Weights of a small contrastive audio-text model.
Model: encoder arch mobilenet_v2, encoder widths [128, 192, 288].
Rows from block 3 of the audio encoder, named by matrix and row number. Each number is 50 + 15 x the weight over the matrix's rms, rounded and kept within 0 to 99. All counts start at 0.
# convs2: project pointwise conv (encoder.blocks.3.convs.2.weight, 128x384x1), inputs 154-230
convs2.50:53 66 53 46 40 52 51 46 97 63 58 53 56 41 46 64 79 80 51 34 56 39 35 54 18 50 37 40 40 56 34 44 25 41 67 21 50 50 56 62 39 70 29 75 30 51 49 22 40 66 70 42 54 62 56 66 40 62 56 50 45 55 61 37 44 60 48 33 43 41 66 48 60 51 59 43 15
convs2.51:52 73 50 51 54 49 26 39 55 49 67 35 75 69 57 26 60 55 31 66 20 69 66 55 25 59 81 53 53 50 29 28 70 52 51 29 37 46 43 47 49 51 49 45 69 52 42 66 55 67 23 52 39 38 74 23 33 42 69 36 63 52 39 54 49 68 59 54 47 39 56 51 32 53 47 61 51
convs2.52:42 81 26 44 39 53 78 47 41 74 62 63 50 62 50 07 24 35 64 52 69 65 78 47 52 43 44 45 38 47 33 46 41 83 50 37 52 35 63 58 42 55 46 67 59 27 89 39 41 62 49 28 58 62 50 59 70 61 59 73 85 41 52 71 52 44 61 94 51 52 53 48 82 24 34 70 39
convs2.53:55 65 46 60 51 44 46 41 50 55 27 50 33 28 52 66 54 54 40 58 75 51 65 68 58 69 50 43 26 58 81 58 35 61 43 58 60 77 56 42 61 34 52 58 68 56 54 60 17 57 75 42 51 55 69 62 51 29 41 53 25 46 51 45 57 54 34 39 52 71 53 39 45 36 85 59 32
convs2.54:58 21 30 63 67 56 54 42 35 58 69 53 62 36 52 58 53 54 77 47 57 66 44 58 68 32 47 60 30 51 73 86 53 71 60 49 48 36 62 47 66 79 55 28 67 70 31 28 30 46 33 14 73 75 62 34 21 54 50 64 45 66 68 43 61 54 52 41 38 38 74 52 56 49 56 40 52
convs2.55:38 40 45 36 53 54 56 67 63 48 57 40 33 69 39 53 30 61 57 69 07 63 40 48 52 62 45 37 22 45 36 16 74 34 78 56 62 16 33 34 21 43 34 51 52 42 50 44 25 48 35 42 35 31 65 56 28 42 43 72 60 59 52 62 53 67 67 43 70 36 44 23 09 75 38 70 52
convs2.56:49 42 58 40 68 29 59 74 40 48 69 55 63 34 53 52 27 48 68 28 35 90 75 38 22 60 70 33 72 67 76 57 28 47 72 41 67 54 39 73 67 70 55 48 56 48 38 27 43 58 29 52 54 44 47 29 52 65 34 42 45 67 41 64 41 39 28 37 23 20 67 42 52 41 55 73 46
convs2.57:57 60 41 60 37 43 54 53 34 50 68 65 55 27 40 51 55 54 30 59 59 36 61 56 57 61 14 47 48 52 65 40 51 62 51 51 40 65 53 52 91 24 48 61 67 51 37 54 30 52 44 67 43 37 60 54 62 55 69 10 22 48 62 41 38 46 52 63 61 60 43 22 44 46 46 31 59
convs2.58:53 45 51 53 40 56 60 43 27 39 46 58 45 46 40 62 59 39 54 68 68 31 64 51 80 43 36 61 33 58 56 49 45 75 73 82 38 63 36 49 67 54 68 34 53 55 38 40 57 37 68 43 41 47 44 42 68 53 62 24 43 59 11 47 64 77 22 73 27 63 28 66 35 67 59 26 58
convs2.59:42 41 71 66 60 33 59 68 40 58 89 58 58 46 62 39 29 44 39 53 18 43 38 64 55 30 40 29 52 20 42 33 34 51 51 53 44 44 66 58 55 59 61 64 53 44 36 27 87 60 71 51 54 60 22 51 78 63 67 19 68 59 36 70 46 53 42 69 35 48 74 74 73 58 52 48 68
convs2.60:56 52 47 28 28 57 61 49 30 45 61 51 64 56 57 50 78 38 30 66 51 45 37 40 48 27 56 60 72 45 29 26 24 61 39 50 45 19 61 43 51 38 53 80 32 49 62 27 45 47 57 51 53 63 63 62 73 58 57 38 30 74 42 71 57 57 37 45 61 48 62 45 55 57 17 50 81
convs2.61:53 54 50 41 17 47 64 61 45 65 72 38 78 53 69 45 37 50 50 71 30 76 67 68 26 61 54 36 93 61 54 56 55 32 47 31 35 37 22 57 24 83 30 55 54 62 51 27 32 58 32 44 47 51 44 46 32 25 62 37 80 55 36 43 49 36 65 67 62 66 40 52 19 23 33 46 33
convs2.62:42 37 71 44 52 55 43 46 36 54 25 35 50 66 65 58 38 65 58 61 34 37 62 45 54 33 54 59 53 21 29 68 46 52 61 25 48 52 66 62 63 68 23 56 54 25 26 40 53 43 43 34 65 28 53 61 65 31 38 08 44 41 54 56 55 59 52 59 40 54 43 48 45 95 51 43 63
convs2.63:53 51 24 44 63 48 34 45 30 56 35 55 30 38 30 60 53 57 86 53 54 60 58 46 67 61 38 64 59 63 41 50 67 45 44 19 15 56 26 40 70 39 49 34 38 45 39 53 54 53 75 48 66 42 51 51 25 64 37 39 44 31 52 70 50 72 55 23 59 62 37 70 38 52 71 63 33
convs2.64:40 35 45 58 49 56 53 54 55 59 48 45 44 61 48 43 73 49 67 41 25 76 50 68 23 39 64 64 31 48 51 58 61 68 18 43 59 46 59 54 40 36 38 45 40 84 65 66 56 66 20 43 28 60 39 50 46 33 46 33 40 44 67 61 44 44 60 46 48 55 39 36 45 51 26 33 31
convs2.65:35 48 58 44 40 55 58 62 15 61 50 31 50 74 57 44 42 35 54 42 63 26 51 47 62 76 42 55 62 35 25 59 29 85 26 68 56 30 76 49 78 53 48 71 47 39 69 67 23 19 40 64 73 79 70 58 53 46 71 64 53 77 36 47 54 47 53 35 64 58 45 61 46 41 36 51 41
convs2.66:47 43 44 56 35 67 73 45 51 26 70 29 58 55 51 57 51 35 06 25 49 46 44 76 47 44 26 37 55 40 27 47 60 60 45 56 40 45 66 46 45 46 64 45 28 77 52 40 42 34 34 19 28 39 66 62 35 38 60 64 54 53 58 38 52 47 33 36 62 73 46 72 48 65 43 34 37
convs2.67:38 25 62 64 53 37 78 33 54 62 69 53 38 41 37 68 44 35 14 64 72 73 50 51 81 67 37 26 44 46 41 47 79 50 38 59 70 83 68 67 40 74 43 33 70 65 43 57 66 62 49 78 60 22 53 42 34 54 60 36 73 51 48 45 55 17 68 62 62 63 69 48 69 36 47 80 54
convs2.68:66 64 64 69 59 67 99 74 54 43 47 75 54 40 49 45 48 61 37 52 55 52 83 43 52 69 44 50 61 38 68 63 54 28 49 57 46 40 75 69 67 51 33 34 61 38 52 60 36 42 60 75 70 42 52 33 46 66 56 42 29 38 40 53 22 59 63 52 40 71 35 47 22 61 40 47 61
convs2.69:51 68 59 62 40 31 47 47 56 71 33 90 55 39 68 36 65 64 53 59 48 58 35 48 73 65 55 57 32 42 54 65 55 54 37 36 65 27 35 38 35 26 64 58 42 55 35 63 50 52 42 52 58 43 40 33 60 50 60 42 53 69 65 37 69 41 57 45 75 86 42 56 41 77 54 52 50
convs2.70:77 87 48 47 53 47 33 61 55 40 42 73 73 58 60 51 80 56 43 39 63 45 48 57 37 58 47 65 46 54 61 69 32 46 72 75 36 09 57 45 58 22 77 49 46 54 39 46 59 25 50 57 50 37 54 52 60 43 58 58 27 70 48 56 57 50 48 33 37 76 33 70 41 48 63 64 65
convs2.71:59 49 29 59 50 62 88 72 53 59 64 62 36 40 54 46 30 69 48 52 47 37 45 53 42 49 52 48 85 52 39 38 62 65 69 00 44 54 35 42 64 90 59 48 52 62 56 32 70 50 81 56 55 36 51 56 41 55 39 50 21 54 40 56 68 80 33 80 49 51 43 53 58 65 23 38 24
convs2.72:52 50 49 47 57 73 52 28 55 49 63 65 49 29 19 61 60 51 40 77 62 39 65 42 53 66 51 60 51 54 56 38 68 41 56 48 57 38 33 32 46 75 64 11 43 46 55 40 73 72 69 54 43 57 29 52 42 56 53 62 70 43 56 57 59 53 43 21 22 80 56 58 46 73 57 37 61
convs2.73:47 57 38 32 42 41 09 55 41 47 07 49 73 46 32 45 62 61 62 30 58 44 47 51 31 29 67 75 44 40 54 38 44 38 50 69 43 54 28 64 70 30 56 68 52 31 56 60 59 57 33 19 88 64 56 25 73 52 40 97 94 52 68 47 65 32 62 34 64 54 65 82 65 72 40 65 36
convs2.74:90 58 46 48 54 53 55 66 30 47 22 59 31 72 49 28 46 53 56 74 41 52 57 45 68 51 43 66 60 62 60 43 33 44 43 81 35 33 91 48 48 37 33 82 55 34 39 30 32 54 51 59 72 54 55 59 68 35 34 54 62 05 40 44 28 57 65 88 38 72 65 37 55 33 42 66 60
convs2.75:62 61 05 54 56 32 54 66 48 59 60 59 68 47 64 38 50 30 35 47 53 44 38 43 51 53 51 55 38 54 54 29 36 67 61 24 43 93 66 59 72 42 64 62 44 42 64 62 34 50 46 56 79 58 61 41 67 67 59 21 46 60 36 49 32 47 13 41 37 51 87 64 46 34 46 57 67
convs2.76:53 73 46 48 56 50 32 71 29 59 42 50 67 55 59 24 56 23 36 64 61 54 61 45 54 45 57 47 57 55 62 55 29 63 77 72 68 48 56 39 44 47 40 71 80 31 47 43 30 47 47 28 67 73 50 57 66 57 72 36 73 28 50 75 76 54 70 89 49 71 30 66 36 60 39 55 52
convs2.77:56 17 63 31 72 38 77 47 53 40 49 50 25 47 57 41 27 63 58 38 55 67 80 28 66 33 32 31 42 49 29 66 64 37 31 77 60 38 61 59 37 82 22 57 42 49 35 42 59 51 35 35 36 44 78 45 61 42 72 63 82 38 35 52 39 27 42 39 64 41 52 16 50 52 71 47 59
convs2.78:49 46 61 76 49 53 52 55 63 56 48 45 67 41 54 40 65 81 37 54 41 78 52 71 31 51 57 66 49 71 57 70 43 55 65 62 59 24 81 47 65 55 73 49 48 57 45 18 56 55 32 52 43 37 58 49 63 30 66 62 40 43 65 19 83 59 44 53 37 49 59 60 30 42 53 62 33
convs2.79:40 64 68 62 37 41 71 49 31 59 42 56 55 58 82 48 67 30 80 28 44 35 41 58 45 37 44 32 39 52 57 61 51 22 48 00 60 58 84 74 42 52 27 59 56 42 43 43 51 48 67 36 62 46 55 65 45 54 48 34 36 35 70 63 48 29 53 79 60 36 44 44 52 50 61 37 41
convs2.80:49 79 51 52 58 53 54 65 39 33 70 57 35 64 68 60 58 70 64 42 57 41 40 57 67 43 38 50 66 46 70 50 66 43 46 71 63 57 31 54 64 64 30 72 44 51 52 45 61 50 22 49 45 46 55 71 69 52 44 41 51 55 36 47 37 56 53 45 74 51 35 30 45 59 24 46 73
convs2.81:62 72 50 61 48 62 45 36 55 40 70 51 51 54 68 74 43 33 45 53 43 44 40 38 29 28 81 39 49 58 63 41 68 58 46 99 57 61 68 56 65 60 45 64 57 48 62 36 41 41 44 65 33 54 61 53 32 52 51 83 58 19 39 40 73 52 50 33 35 40 59 41 66 49 64 53 56
convs2.82:44 48 44 67 64 48 42 40 56 40 33 47 78 50 67 65 55 53 50 69 60 28 31 39 42 39 70 82 26 49 45 41 56 70 52 52 79 54 39 52 54 15 61 49 33 64 62 35 41 52 57 45 57 62 57 46 72 58 43 73 27 57 61 30 49 61 59 61 67 34 40 61 47 75 46 37 49
convs2.83:64 67 51 50 28 41 37 35 48 49 30 50 47 39 24 48 43 47 41 52 51 38 33 36 33 29 37 62 46 62 48 32 37 69 30 29 75 78 47 59 87 36 80 29 56 39 36 69 47 56 49 70 51 56 41 45 62 61 42 51 30 63 52 51 57 50 41 48 45 67 74 60 22 50 59 53 40
convs2.84:67 45 45 55 65 39 48 66 48 53 53 54 48 55 52 42 64 74 80 60 71 60 55 59 79 52 49 56 30 54 38 64 53 56 50 53 63 62 50 65 44 29 33 62 30 62 70 28 70 32 55 42 31 37 61 57 66 43 63 45 60 71 53 51 76 48 53 53 53 40 59 52 55 46 63 33 36
convs2.85:61 39 47 63 38 47 38 57 75 53 54 34 49 38 95 50 45 25 68 54 43 57 66 54 50 56 66 46 68 55 75 52 70 43 46 33 40 37 61 56 38 50 69 24 51 71 30 72 35 59 49 34 75 30 28 53 17 81 48 50 19 83 58 71 41 47 56 52 45 39 44 30 21 49 52 16 81
convs2.86:06 39 41 43 31 59 63 58 30 30 61 54 34 33 51 62 45 72 50 44 36 43 39 41 41 63 53 46 57 69 46 59 44 28 62 06 31 25 40 66 45 51 31 54 48 47 39 48 35 34 33 68 56 62 57 47 21 55 28 35 42 50 45 46 39 33 52 38 76 77 66 49 33 54 44 47 57
convs2.87:33 53 49 63 35 60 58 67 72 52 57 35 35 70 55 18 42 29 31 42 42 62 61 28 44 59 29 37 55 49 28 35 31 47 46 27 70 50 47 63 19 47 65 56 43 41 58 55 40 54 42 50 49 45 35 43 59 57 60 64 99 51 46 72 73 61 55 56 50 49 48 64 40 61 41 63 35
convs2.88:44 40 51 27 34 26 48 44 18 46 36 43 26 82 51 40 35 60 63 49 74 69 28 28 52 76 36 68 52 53 65 33 43 54 56 44 55 35 45 46 57 37 66 73 61 65 50 50 57 52 61 40 37 47 46 78 62 51 43 65 56 24 46 50 71 50 55 59 39 70 42 51 76 60 68 36 32
convs2.89:64 45 52 40 58 40 65 47 45 59 53 35 47 17 37 43 51 51 32 61 66 58 32 51 65 50 39 08 98 65 51 60 50 57 41 64 70 58 72 47 32 41 59 70 50 41 53 47 16 49 42 60 53 66 72 63 83 53 28 46 27 39 50 63 51 69 18 55 39 49 73 23 91 77 36 69 82
convs2.90:54 70 69 37 54 26 64 75 39 72 56 45 42 49 38 38 46 33 53 25 57 26 41 50 41 59 62 40 33 56 49 60 60 67 47 45 36 46 59 64 58 42 40 57 30 52 40 43 58 47 57 64 36 57 60 34 60 64 38 30 39 51 49 45 50 69 54 42 33 66 26 56 35 19 24 38 70
convs2.91:34 38 23 25 67 54 46 29 53 53 31 75 62 68 25 46 16 51 66 63 37 55 43 60 45 36 58 50 61 51 41 44 27 62 27 62 34 50 46 37 23 48 52 58 45 40 39 65 59 54 66 49 61 60 42 81 71 44 83 44 56 31 59 42 55 42 49 52 28 39 56 59 69 41 39 41 33